{"train_examples": 295000, "translate": 0.12, "targets": ["rule"], "head_dim": 32, "width": 160, "pooling": "attention", "mixing": "cutmix", "beta2": 0.98}
Rows from block 8 of a small image classifier, named by matrix and row number. Rows with one number belong to one neuron. Each number is 500 + 50 x the weight over its row's rms, rounded and kept within 0 to 999. All counts start at 0. Numbers have three digits each. After the name is the row's rms in percent of the matrix's.
Before each neuron's rows are labels from the 100 images, of 14976, where the neuron reaches its highest value: "top examples" is what is common among them. Only what is clearly more common there than usual is listed. The data: histories of elementary cellular automata, time running down. In brackets: how many of the 100.
# fc1: MLP up (model.blocks.8.mlp.fc1.weight, 640x160), inputs 0-159
# fc2: MLP down (model.blocks.8.mlp.fc2.weight, 160x640, transposed), outputs 0-159

top examples: 011 turns on (88); 110 turns on (80)
fc1.311 213:477593515512556424533577415488394497475457539475482587452456501472586542500552544505504482511484544504538491547421518540557499406499449514525507511552549507541517414389545569472517550504593495539561542516565501451424582475509588549572512591533524458454561474518446529431468461495517512448506511485427548515468524500487482519498560492447431509427532516503516487468466518534441507576456563447656410500436522492516388492495439466559446466580425553501470528458461537564622578613505491
fc2.311 218:521550560507509441502500521279483494482487528500569507552513491520455522497483565520461580501512488432482517523512477469444545477442500457550437519549574574440528520598497402474427387404544578618567462450543481430503542460503444512538606472513501479510499447436480459563479521435501411490460493527458505504484446505503530566438466581496446463488494431476550556566487521464522592470447538589490555568482499552502474533567464571510500539522549423579435599470465479517457392479498465

top examples: 101 turns on (78); 011 turns on (77)
fc1.199 200:528541576541424455481562377532562441491448524473575475564536535479450463471524508528494425448603522582504496506448493528520440485529488497492450589525511564489508444462477517420558547586533501549459529473512452523519511404485496500417476456473498460441489565459446564527518511414517501482584451415549469445573533443564416538487565503556555546580590495535517429487509522609487499463501409458458523468466396428409465483487540384404415505472492504552620536506513537489577428483485523
fc2.199 201:586491414552466511461515490582490511512410539544503492485535502596547428533507488467533376534466489555485447463506535434496477570573528544512441490417462488569487480463482533557521634581516426506532536538433512538515480510429471461436530518484383497537470561519526556495584453517522486584531620539518450476484510461577464428493559534530472492558492632491419432421519500580473406470524456519433478449492554578503559554565628418402501514510558481565536529531508465514465534497505465

top examples: 011 turns on (78)
fc1.547 181:525577458592444378477516437518511501519472525452532557537506491559467434487491501466490412403490518540440481440524496564505466433429554609531460536579465530418450423498501416381553582551564498544536533470501508548577500450408522467426502418499494525431552563483474488510508426504525534520568508476531460472559606474551437517486599478497505488544521511581476532466520492617477487550448420543464522491449460535463481504485501484409392557574489508516585535580446596523487424481439524
fc2.547 180:511415448490469592490502530511525519542450445491459482421433545480563477470517503545439546481529559517571528606486453430447456565552512432523558483377494447524552555422485578595559514526456442479451505473410536523447474588563511529494451460457490552568484532599526584445490551523468459534540489636506568554496478558492491456523535528512524446493563532498444472508449469643532396406526534459488520446497524479570523532503506435496627504435510511499472493481599459502540587535580545

top examples: 010 turns on (76)
fc1.399 205:499568538506510405547540385477484491472476535480477591442434525470500501576512529498458448444481535494488405538428482534551465413528459578588519513516455564472385426451535565418575506442598471549536508461499489472458563462504569544477480541454534461451576522503438548388535403548462543496624444473517538505542477509530443544493549476442434560482537525532518443398500503566489511570458507466596432582437556485488452484562496461539462492607422500524523540490436539475578502573551485
fc2.399 218:519558539420551480554509568392499462526520526524484520520472457459538501540476535512569607566574470475539465581428484549516525483512479409573483530520621523501589576549513499570437405487528521578487498509560421480403522584589555418558582560498465565554487401524528421441481490441466477468511543547454512509473439506536578563465466508457517519451554454470516558613453523541552554469528510480459496552521482495532545461593497496584515456510480550593437595379508435521528539498523522

top examples: 011 turns on (91); 110 turns on (89)
fc1.251 219:473624510546545411531583402493399437461460553463503575483462505452539549469535556483484493525482525516550514570403516560521506412495441498520503548572536527510516424439543546441505533480600503548549547530560481423447591435513585559564513596522557436432541491494475536453463460495540514454539494479446525500480533499495461511477540491463422507441540501513534476473460536514434497565463540466636428496413483499511388484475464500561416461571440495515463539456443549587611548622508474
fc2.251 226:532556561547510442500513497270437519519430499496543514534478475513469507482488581521455548449483516454512522543498492464459514468420512444550450532541554582451525488575508416434452453412563553634578473439551481420492564422491519536539609479494522457466528489433450488554475544442513425484462495523464509496470443498501512574462531565499421434497520430492540554546494509513549609512448571558503521552444506542532450549586478553510504521539552429599427606480480497526495418508499501

top examples: 001 turns on (92); 100 turns on (78)
fc1.532 182:473538502456418483502418543457523531553570454451443489481524546554408459526548460455458566401475520408444496448587501531486571485438529551519516483477403541534508470512467447515478410418477487445502397399472579514562465578537424580515536386531517545470472514474486429463437518557392581502515464492552557486513454442525582550569453403514447487531469525539539564542562526406488523515516580560484445628500592506558488530551449560528516494519505502493513529570478533440432471454454483
fc2.532 215:484560538469551483472502391500543503492561515546537476406500549471502537510457551460438492579512516531551471526384408573591430477570402437509517477501482501483513494431545579518633446506542505517451527494535533457426601496537487553477455479561521397554507444552445557482537524540454512489514483433459540532527497523494435530421486488537508559490509517500452462452475467534463441474475494415629499636542573498433500493487540359528469521480462458453574442393453491496552518626483469

top examples: 010 turns on (79)
fc1.23 091:544659482478489400563493408478537553494524515487497533539459521500510453553519539476463495498552527458542431556475469667566454436509484498556556530578470516481464484470528517413520470438503491558537484521493492517493558528471518458525469511494469567508506402599548505418453516525464602487470462567501573553470476569533458517420490420536464597540561556511575453444551384553469505581448589453511537623477554502465483528538499482548444534623488501503550488476437478497552446489601451
fc2.23 098:534504490533472483511412522654543531565562436517580498471501438552508507492416462410534426472521428573535516426531525537551471509450529458459439464481461458465484425466472495530469536557481399438494525560542478538506466521473469462464553432527427465494463555507456463539608515492529538590465547454480401479535462424491475454530461466491544517492437615492426427550563556520529490489608384552451458530540433532477500486483606461435467525515528550427574427508609509411417487507487538

top examples: 101 turns on (87); 011 turns on (82)
fc1.401 206:603597423606442419438478516629540441522465525479565470552542529534458439518515431483470491455531444484524505520563562568452492510442598555443422574504447549437505483573490423503518575539490482548499496496513461555585439505482471437521469441424393573422449548484481528544456427473542555501552512561540487478557553462535513463521564450559565478537525452473479553542453500523510438517457475582443573413434500493523548571474494561478435598498561431537472529613498512539465459430504489
fc2.401 223:515494490454556457435530584500476497563532495401502445504557551508580493556446442607555519505507432566483485533511457453403580495488566462509493492490544527524530483501524485535435461434508597498455414417565454506443480540427486425549500538519466519519526446544494480578433515479419423456465435498484560530496442591476425542530474572578513457499516382512578572568424551536567496509464486446417638485551509469582530455579427541560498557480500539558440568427521499556503537539461576

top examples: large cells (65)
fc1.58 149:553652497597562368452524466591437509513506603468444529522513559522524501531520464571549479480420467466496481440525500641494484495495504574460474532609432545572424478496472531403437475449556596461539414503567520505538477478443501447551438456520431523466474440547566438534455463550504580500383510531517554532468589519482519516490514444539461520528508464524498561442447462477404484573490539495496497518557616534504516512493453538542421539540463473473445498579428511537457505514447522
fc2.58 168:557455478471497558473553555531598521576523463527510428559496554472472487475436464539527526579602485531517531555453512498455444542568524468461508514437435430503538555526497496524520503592463479452444506520524434550513485557551479459450459450442411541550481550534626543506469497506530549411492488548531531508507496550535444393469503445546531432547508498611511483489406455592557401408544471494382594414508412453552545443498532397438551545384510495529546504455577454548531494513537545

top examples: 000 turns on (83)
fc1.236 054:556617524512508445484454450515467507514520469535414537485508502531451554586435461485419477448449432584520465515458422607621391480502576574504540488583425498491463472508534515445493486501551509405520532560536495475521490473427494531548422487494450537454546500507492468490552429521561531495454461464437494568450499628452456508394500467514517564506455439533453543460503367538501446576440498501529552530506555531426535465520516448566487610607514452398481459587497532440496423480520519
fc2.236 056:513503395556473529416604504486510499467528622486482494500446540472448474515548468537525511516473514438454495489521504501571509472451555601521459506500488489432491523513451440497463542529510570504475484453434495557617444533521469481433477527501447573528493509484579480425444427562513426452568531555512529467529608532580476500449459585549446475536531477543513580561402503565344487466534501594438529450458517501543556520394517540439505529482465429533456561503365533622517447477444431

top examples: 101 turns on (75)
fc1.285 179:608590511483467472505456521570565463512541504442604498551482414533456462513420447519530403476539495656510458502468521561594439480458528515526536542535484534436449430567475462460489538513514493511524509524493424556569454433456483367421426470387420569479480534514471464455518456461538524560587467477515461470578506473567445548460488475509532543548542471471543488492494546550503471509577389527454502484525451530371546468511544498425413548565527459461552502602524456487455427492544499
fc2.285 179:469458420496415581516522517468504535450475589582451501463528532585456533552536523472467490458431560445419453467528495467507455505549455574606530433471492494531475558493500565523522500498482490537562482515449581427513519565501478601446491540502523480510466470567547466445550463521458387493574573578468534526528470509584467540405490602468426468480512567482441497359529371543377457570509549514541489582521539650448496557516492495465607506490521446496548496514509487501501513493560451

top examples: 000 turns on (77)
fc1.26 205:554561468530471454496434477573456448489563531500561587560444431496517489482502463497472449552501504573480516567436509555548370459458569565491516537555557487413417474552492463500489563490493460499520556563505422530517498463441534415478396483423481594488516489557475513433521387400556512563580443525453455582530558548537441536486476502477490555452593445435521489495485424571474398532500446573532519514434487499474519527447495531505451583612561428431444448592458542495503445526557487
fc2.26 211:483516440492492513424554495551511516546523572531447456472483498542531479492477500506484501537506551506497514538475408487501485533555465479494506489491522458500514526416485563516490506509532527482481508524486563477464521566493489526520488532511520472512478431634508480474490515519455208464545551559506528572510531546560513499485490770555494464490570502507466506482489449518330462511539545439514526521489495557533471524398450463517466539440457491476522479445473533540543578525487570

top examples: 000 turns on (81)
fc1.21 212:542548453569459453479436437580491456497568538507563571540425438511510512476476496483450432558482522541492521583449499542550378456486525564474517539543523490383423494540498469485499561492511455512554561562502429508512505466474534451489402473437512554500503493564450506438518379404562501543573431538453453606534563549555449551457500497489491536445590451420522499491484414559460411546512456566547523511442505512477505566444490532505448593597569403440421465582435549491510441521559483
fc2.21 214:474510444478485514422527500551488526544524564515448449471488500521536479475492490525503508532517554507493534545477407483513500540543480489473486489497529455520517516407490574507476495534533526472466505522502555480468522567493496514513480535517509503501478424623526471479485499511439214462555543546508524579518536547569511503504476773554491466478579500505459495492514463554350464508529517438512509536486480557531459508381454466511468538428446526496526477456489521532533573517475581

top examples: sparse start (60)
fc1.50 121:557568502527496485523474514473451538525450488468519539444435465539511403520477440552421445517460532490580461496538448581516550442545584469575504520482556579541449496484463495452492529456525506543463449454384583582507500467486545423532494514493438504417446459615440442437558560526417626571548484579509499557545470469486525578505520378453426518528576527422500487453522485444508525536546495607533444598544563582458546599543527516506492432591473462511422515502504430468467502481531544
fc2.50 130:532564557452432417426486494505428566521458538489503445533527523490589428432534450484519479446528524476476571564513528574396511564506541427439496508558430528557523501536545534496507507517541380547489416480490470519405542605461484478597474550453445628520483549543549551575576458482431492593509535532490533533494560553548478562510509491565432527504514504494512505354525498539442525554429593489473519530441552502627523544418438509588441472487589491548524530549438494518458532492495467

top examples: 111 turns on (86)
fc1.186 074:498560494453546462419552516543522457614505447502414510518463452506435432596435391580460553543392487470526398485520438555572504448583496498553488454441517529526419525412441524431496430427563574449482482513537599542571462563543498487456496467500441432493493412530529414477501548579476585521564495546552507490456453530508523470517490380537531553563567446514482557517491491455487531460564517504481470569585500539475538496568515472471460559489422435465489500477469467526370547478457559
fc2.186 082:481498510443390588500461557572535536521549453567529461482551592496432512542480438453491484519516488541451467461618491538438472573534549479460571480451499381552511552510472450606580480502373457428450451528476496521510427604513448546508446431496444518568434522494561502585500484496474570466532484492504507516526434490486428459472444427498529457516469516482458454434535413548498406468522509580504555530537571511478551538497559428440593531428589518450509394533569438463457434451517451

top examples: 000 turns on (76)
fc1.636 235:599560421604443440463500518607541462516444509478565472553521497587459419501511430481468466475527467493509503520570552547461485515437613542470420585505455538420524448587465411497528605580501494545522472494487447568565447502459464427504464451442414561437456565515469535539454444457520549500549542567545525488559533473537503459508614465546554456538541495488470544542449496538511431529470504590450560418431512538529547574487502558468444619503553454531481548605512507545469446443502487
fc2.636 237:504485493463562467460515593494475481576533474389498465488539532499570512556441460594543534509504455573482495536506470457387585477475540444515503501498579516504549491507515481549431446413507581501467439449571460483448480533450494455562499543512494493501530447543468487582434518472441427462466429508473528532472425582465448537539463565557518445484525386488607549596445562516591508487482490429429614467535477466592522462581417564568512532500514535555402570380544501537495550550481579

top examples: 111 turns on (86); 101 turns on (83)
fc1.616 206:588559487449463411529530524561542468524504548458595517571476388565462392486441420527596405557552490584479486487543539553523496461477568519511513546590499550467449465561481442460497576539548556555536505528535393589537449493435480369458445535423480580478543484515517442516496438410518514478540507450529483441567560468558449522431502498512554515528538497519532520488473528527495532611540432532448536507472429547430511442469507489454385539550442546528561555545459553526532421448481537
fc2.616 205:488440424500420537489425481534533563565529505503456516426531489565514546491447556441488522449437559534450531476481509396513500533504424504514534413477475459536492474469512579574513464486517423518541492542482551407493546558516464596473512499493524457515478504595523496527569471532509258554543550541457472565536489536576433519493441695504402448480474537466462498456577484542430443510521483423513477515519513571510496497448441511494566486480537460475546464477556534431454540583530539

top examples: 001 turns on (82)
fc1.514 222:454525493496476489518421523460507484483542487444398537521519560462407479503588532425436591388450472407467516436563554524472556489435456575510532502515396493558494470480512494496530412408463438507498531484507591473563485566593453584549533377471534510395474539422490503491449495568507531510525425465541505486464488427515576538609456471479452530502445535557540561502580535407503487535475559479497422542456587432565481514510451554578517442560545511511484523567497558443436586469497455
fc2.514 214:498540477488559498451521413559558508524511526531542468407500571459427527493460535450400534535434529469531492453469406573571441457529434532487541470504414503485475479473516507497619429491532584501508485457502589498522539478556434543401447396533523443536520432530429561478473556593454525465514456445487565491553528502502465551450518475546520537545454522542462536475444499479464440478467495489615517651576630519403491523468520410508490546490433406438569454476450515526518490602478437

top examples: sparse start (61)
fc1.379 069:506628461543493490439486430547456522567504474411478473460447529589477490540519545574368482478479512560572420544499439594509467469453505540540501478483526490537503466452514514428586507470584576431486450562488600503560532440451524490529405450513473411455500451583428524476416506519493642503482460493544560502446535451450423517478523378549526475553498505553521555569456480483475434508513542524532488526480537560478530574510447513500468582629455485440483452609463502531514512509481596
fc2.379 070:558472420552495510534529573554436522564539444460425532520505407554519431521498418578525394519439533540470450473530543531481531460561554561547418436483510532490476487436472557464460616543384486504527447537493514543483434534423527463571514560491456516415467434508531504497420443496448488453437547567514517528486466469449557442605437511444542400500513583491519416458539475490539467544562494524431460453478467568507477556499497486528601439534477503510496499500650421511506553485583617

top examples: 111 turns on (92); 101 turns on (78)
fc1.98 230:611557476459461463573479538602569518528506533495607571545472426559430493482396459476516401547490498580487515452558546563510450463499578528501536527609452516451420511582501424454488572584529538565614502545529408571564457471481497419438454472409438572505475505496492447531545474445560499535522533471504426460538543455552455528448511506441561454534492557493506502492501523515511511552524429593456513472516465567390477466452535497430487545569505489514584515525527496493465395443585476
fc2.98 230:467432392502480542507473554526529561562573517519388491442548520516526611534472555451529546491421481498419510457446526460505495481543423567530563395506491413570497523463544622565454463485491462497539538587541540378516528588531459557473516543511500458541496450569594431515521390540538407519520551562412484555502466555577429512488396560495404474445471494478472531430540447542456420506507484438535508520566527544508536459476434535529577454503532468452506463446533496495461546578511524

top examples: 000 turns on (78); 111 turns on (76)
fc1.149 180:555580450529428447577491437519547527514457506481564587498463475596460496500432489530441356503450518604501509463547478559537414414489568544534519502586485526444399518519540452439513606607563513574602485506529490518518523466399514483444454469404503541434550512514485490509511468449487525525539509463511449467538531472526456548436580473432550472541515532485491501438547463551516491547488445560487536511483488565394403532494511472427453568590517444497583521561515582461507427438584533
fc2.149 185:493444523454498588444510591476578487494495563553420417490490532455538524516551540481538661503560470409512474553447517445518460560530424435510557479446497429535561587486482593580488429459478459448425589506461479495475496558676502517472502488506469529614501527541584476476534513554552440512512593562499527529490479570587525446463449532551496581508502498528448545507449470542433459433551525458464518458543498498546629416511497482528558452385484543518486499444477471524521517521503478

top examples: large cells (99); 000 turns on (98); 001 turns on (87)
fc1.209 248:528535554462452499443515488537490470480451561573503471491462590476548475517602479600461502459557529432539462578483419534499418524548480484500556525477441515572486528518454540539605458468508511470454451502471503511412472519543484524526425519483457525585496520622520556491498505484397534501484491579489608595498540570479514523411617464559526582471605466490436523400402398571412495442512606467545556553528612489496498541533532420563489564471520500468512459546459458508556465490498485
fc2.209 230:532466559608502496438498395461490518475510531525463521477458517489544520531498586489436481439492514504537480581351539444464436549498460417500460498455492512490463471454552574441513490437550425529508521506484509432466629438472552548618487533504488433472502550554520552511556440516558405526507503537448495637519499594496405527475500570508317497456563462504468488445508454552425482550435521455582450482440479473565521483512466540563492492524549449493489474520421492508510497642499512

top examples: 101 turns on (79)
fc1.25 226:472539386608539506511491422519508529487466509453492533469530530468456541469500531444491473546398460592519544414439552540561482404517474615446497480555461447522521408439528497443526637583547437516523552563534509499598556447497547486452527459526514450414551538458521563528498476592563508515524481446517441441446584419496420360564535498489514484551456548565511435508522555516483434490468419505513428411486472486424510472444527463453456449565529485496541506577494540506506568576466468
fc2.25 218:524531571543501475477527408398462565491446489494439535406476515470581464488511555507400524400482595441500464516429428516510479469512491508563516452465442526538436485400530565468543483466549483528508442400475620503434594469520526531520525518554509464496544513537488560428512534605419531528518485529482589542509472529516452548541556482479380491487512556550432507440523453541443549506411632466595433580482581477540451546586453462544512466524417479481541500501476493530551522612493523

top examples: 110 turns on (78)
fc1.384 194:503569494568452420544497369496486475493558507437470595492541476471491522485509524497466465438519528600440506556421489540589442407418501614518504520570460491423422412491542537386526511497548468544553538553579451475504577423497528507470453492448478567431542530469478541470457375510519502454604392472460542509530553497557428556487489488451424540468550522552530432476498493582486452543440461498571481528430477428479437480472494512488433505611485443490511512583474494536556454568561487
fc2.384 204:489560451502560487548544504337505531454461593556446512461461506491570557546504586442510569572510489466545441553401457522537474463552454440626501474520547511515598552438573537559489477551596486577533515487538483450409593606584580521534595521559496505553531443502550492389472492499472380490504571530451518511470459503522478524477504619460480488470498530511465536533475464552455507489450528487507506524487549524518503490572510441550500452503475552550513580407455474536540599560521442

top examples: 111 turns on (87)
fc1.425 206:579537475471583474525532522555439507541540515439447559478436494551568510579432483520522453543458441530592468511495495569510529410477541443544531484563564521522465463490530518476476507435508540466541463516534459469443495531412565479558435500488431520483591329626506520462339480477479566415464434479447584547463547517443544510489503430466524516466490512494540576538419544494496525581482571457533507504526592570539490473493413520586475508602460523444432458492482560507570543537526582
fc2.425 214:534409424596456528543542579555497485509485433501461562491543485571537482537562505515537465547492564479470472490514573493498498508563511545479411528465531492488552492465407533561479600572437450530557520560455503517571472577459464497527567566508442484493420521480589474467504451499537544520534599597528476456482506456590594376514479451422471389503507546486482417510505497552542460439557491519393473385453475549564522599492558483423568484532550471534422544486572443530469582483571503

top examples: 100 turns on (81); 001 turns on (76)
fc1.345 216:506543458490426467506469521466544556530454479458443482482510500593431447526545465440469515420439560434458441419584492520479558465440538550560499479459398564524500466465475472517471456515505492514545398440469602533561473556509440571467548415539466535436495544477474447425435537549399559492532554508567591460560451422542597520562502432501470443567445570521541528474549529412501525500515585558465428571465599574534486604595456534471534488501481473531592540563517485466458488428497485
fc2.345 242:457565539432507497458523424466540545507544513494478470419524556460529535503499524503478493549518537561489481536397417594574487459526392459527547464488505491520529484394562625526585467514512477484431506471554548435417590535552486560475425486546551447505534468598408522429514512529412556476570463464454574553527476542538426498478491442546507553494563532487479446458470481549451428491479530375631492597500549493476459511503436406526480504477487502467550459419472543515590557613475527

top examples: 001 turns on (83)
fc1.390 152:522510459571484475518562461490464479586476419521431553512391446517467425622483517495465502421430479445521396560518496507528458445422487537539461546454539547404406460492462489348500501380551576500495516491443568495556489451477548516500483476426499470428537497521482472414463509498542589480566525528526520512546470552543521547492544389466412476505614477547451544528458451541552481583538548496483441533466458535562548520576525599517521520604419482520407515520493480549525514511510570
fc2.390 163:520533439518459420485457535559563483491504480500424496479534504523582473488550457390534481557568466481511530509560450532541491468455549501482454561534521548420525477371510507576414492580509446518484540480569514510458511630484491497548518413552469570537548522556473495443429439464452571500541506537418548574581531581480467472579505425541542482461536507453469523594470457504483483416549536517529566450370526466643447586482442508542445590423552539572502572465486545482496589515501496

top examples: 001 turns on (89); 100 turns on (83)
fc1.99 065:472607549538535420518421403493425495519559431450456476430510482456497457583476494489468488447450439508547445451435474612593497301458563541507495534458532545490442501434503508426543487433548452443472475452500495580515531454500582399497490512496478476381603488537444463546522486559464582574466461479533439506498457515497439521487516448476482509567523435497533487471550488545550498472461455541561464591569534508420565460575514502491476449625493495502499515552480492440514485549446572
fc2.99 060:439566480493531499443566503479519580437427562494503427468567580501550541455574517573562515495508549452450539466480491571529559505504476539470456512539471499537529473463453514503503561559514571482481470392552546517520551433517522519410556577611561462596559593457479483495514585541407579516477544472488520469481524433565524463519576454551504488522519483546395464524464557473342548495487518507575542443477559472476428502513478519428442476435392552534590541497413570583537505519415455

top examples: 011 turns on (90); 101 turns on (79); large cells (72)
fc1.95 137:549584532473438345520525475516507473519493510505563583549488498555450469485510504525494446503492507481493476466617471607518441401421498570539536517592425584452402535529496460464522430474571612514515465502522468486484538483390493530441435491483477512494539501555493486536504450500443578466500462509485587507574550589495445499428543417453472512513569494582473532431444444529522498569494560581530506579459509586448481531498493519397421605571525481467521496493454515514483348461492500
fc2.95 144:479493481554588464458584446502471528559437490471548437540516541421453488430508573463571565492549544419533560556417555490561527492488435478476474572522478503544549460530499446483559464518583512517422498422525485537546537495589566458444552490479500496485500556470508512486457552523520467460516547506560510448524539396568542483458522515551520479573507544551462543587449590624477539491536520393423479439468530449568488414431480428471484402486406556569529577499477519596608599533452432

top examples: 010 turns on (77)
fc1.208 221:536544513509571412537599417483398552499457518465487592418483525488560532571532546525537440525427498470500436475421515528548511388554469590546485483513488546585453431386540559506532548470606503544568469488528518475471578480470570539514524577553499452478578472509471526407470487572491534480510538475474550483482467482489474462501566470432443512487500564527509476448417527502506523526461534457627428495507590521518456494548459442535527461586400546509488539452464488594585601622512500
fc2.208 217:532555578459482442477492545302485456498525582527543487555530474543530506514494512572535549507590510428456507560507454465480528511447532447541459517535588538453507547576473450516405405456542546540519468482543456463432523491490453469534548526524461522593478456552522395533512483431488403494480545568421507569518466574549562576376437599525458520457562419453513567557458474497464603472465539559497582536498466548529488497540452554530465549475540470542454550433445465511481405457503522

top examples: 100 turns on (87)
fc1.519 068:590622522518444428477477434499544570567534510566470452444490491499540409508447463532462464463506541550560463526431408608610422428474612506563541514554478547416476431433486503395553541559580485452487451481475530564451544479521516458493487493507432440471554545577403503533496518465399534507532477467498544515559504532497498544429533406600540572467534503495520465452462439537518527547549512550614481586526536467514496541536527432550475616516454465419523464482484503481563487492530541
fc2.519 080:487508495449480513462498576591544449531561506421433472491569515430518465501589449482517616481540467423476553474569520565454570546485509508431614476559491416545439510494522545556498379507455518438449575487517522524521452561635477473510465491512494584530449498491601463500480489601500545469520352494511512514493591537523525499623420459555486503498467464544545525542538542444476491486458510458512540437485455387564471452409398579583507471457513568478517469500483536507487523426480532

top examples: 110 turns on (76)
fc1.551 248:517539502546510411517584381463481481475467555468497576549460545458483518568539539494471504447513477486495413593432520517527438434431474612574506548523422541453436429484544486411570549456582484538519532476526444480530559431524545507464487506466529509452564552504536542401476375561546514448601435487518538486521502519545410503470563495469433546523552515598522499419439505618472481554434497493544477486436521445504511472550479497521415490589431464507536531560418540591583471571521461
fc2.551 236:526527493435496485557491546291492510570459483506477524510415428488531488527484542460543546550546515536570450608445471487502504476507523387601534521493604517496592521516551490553474442532528453588523524499538414482378546603551606466601544505473436559511518458509511499425464482423455444488513518530479517525465423505511517541509511549458511460478550519464525493566505494568570520510504536501460498553430505499574523511608495459586533472520521590589463587442553426503545555513542541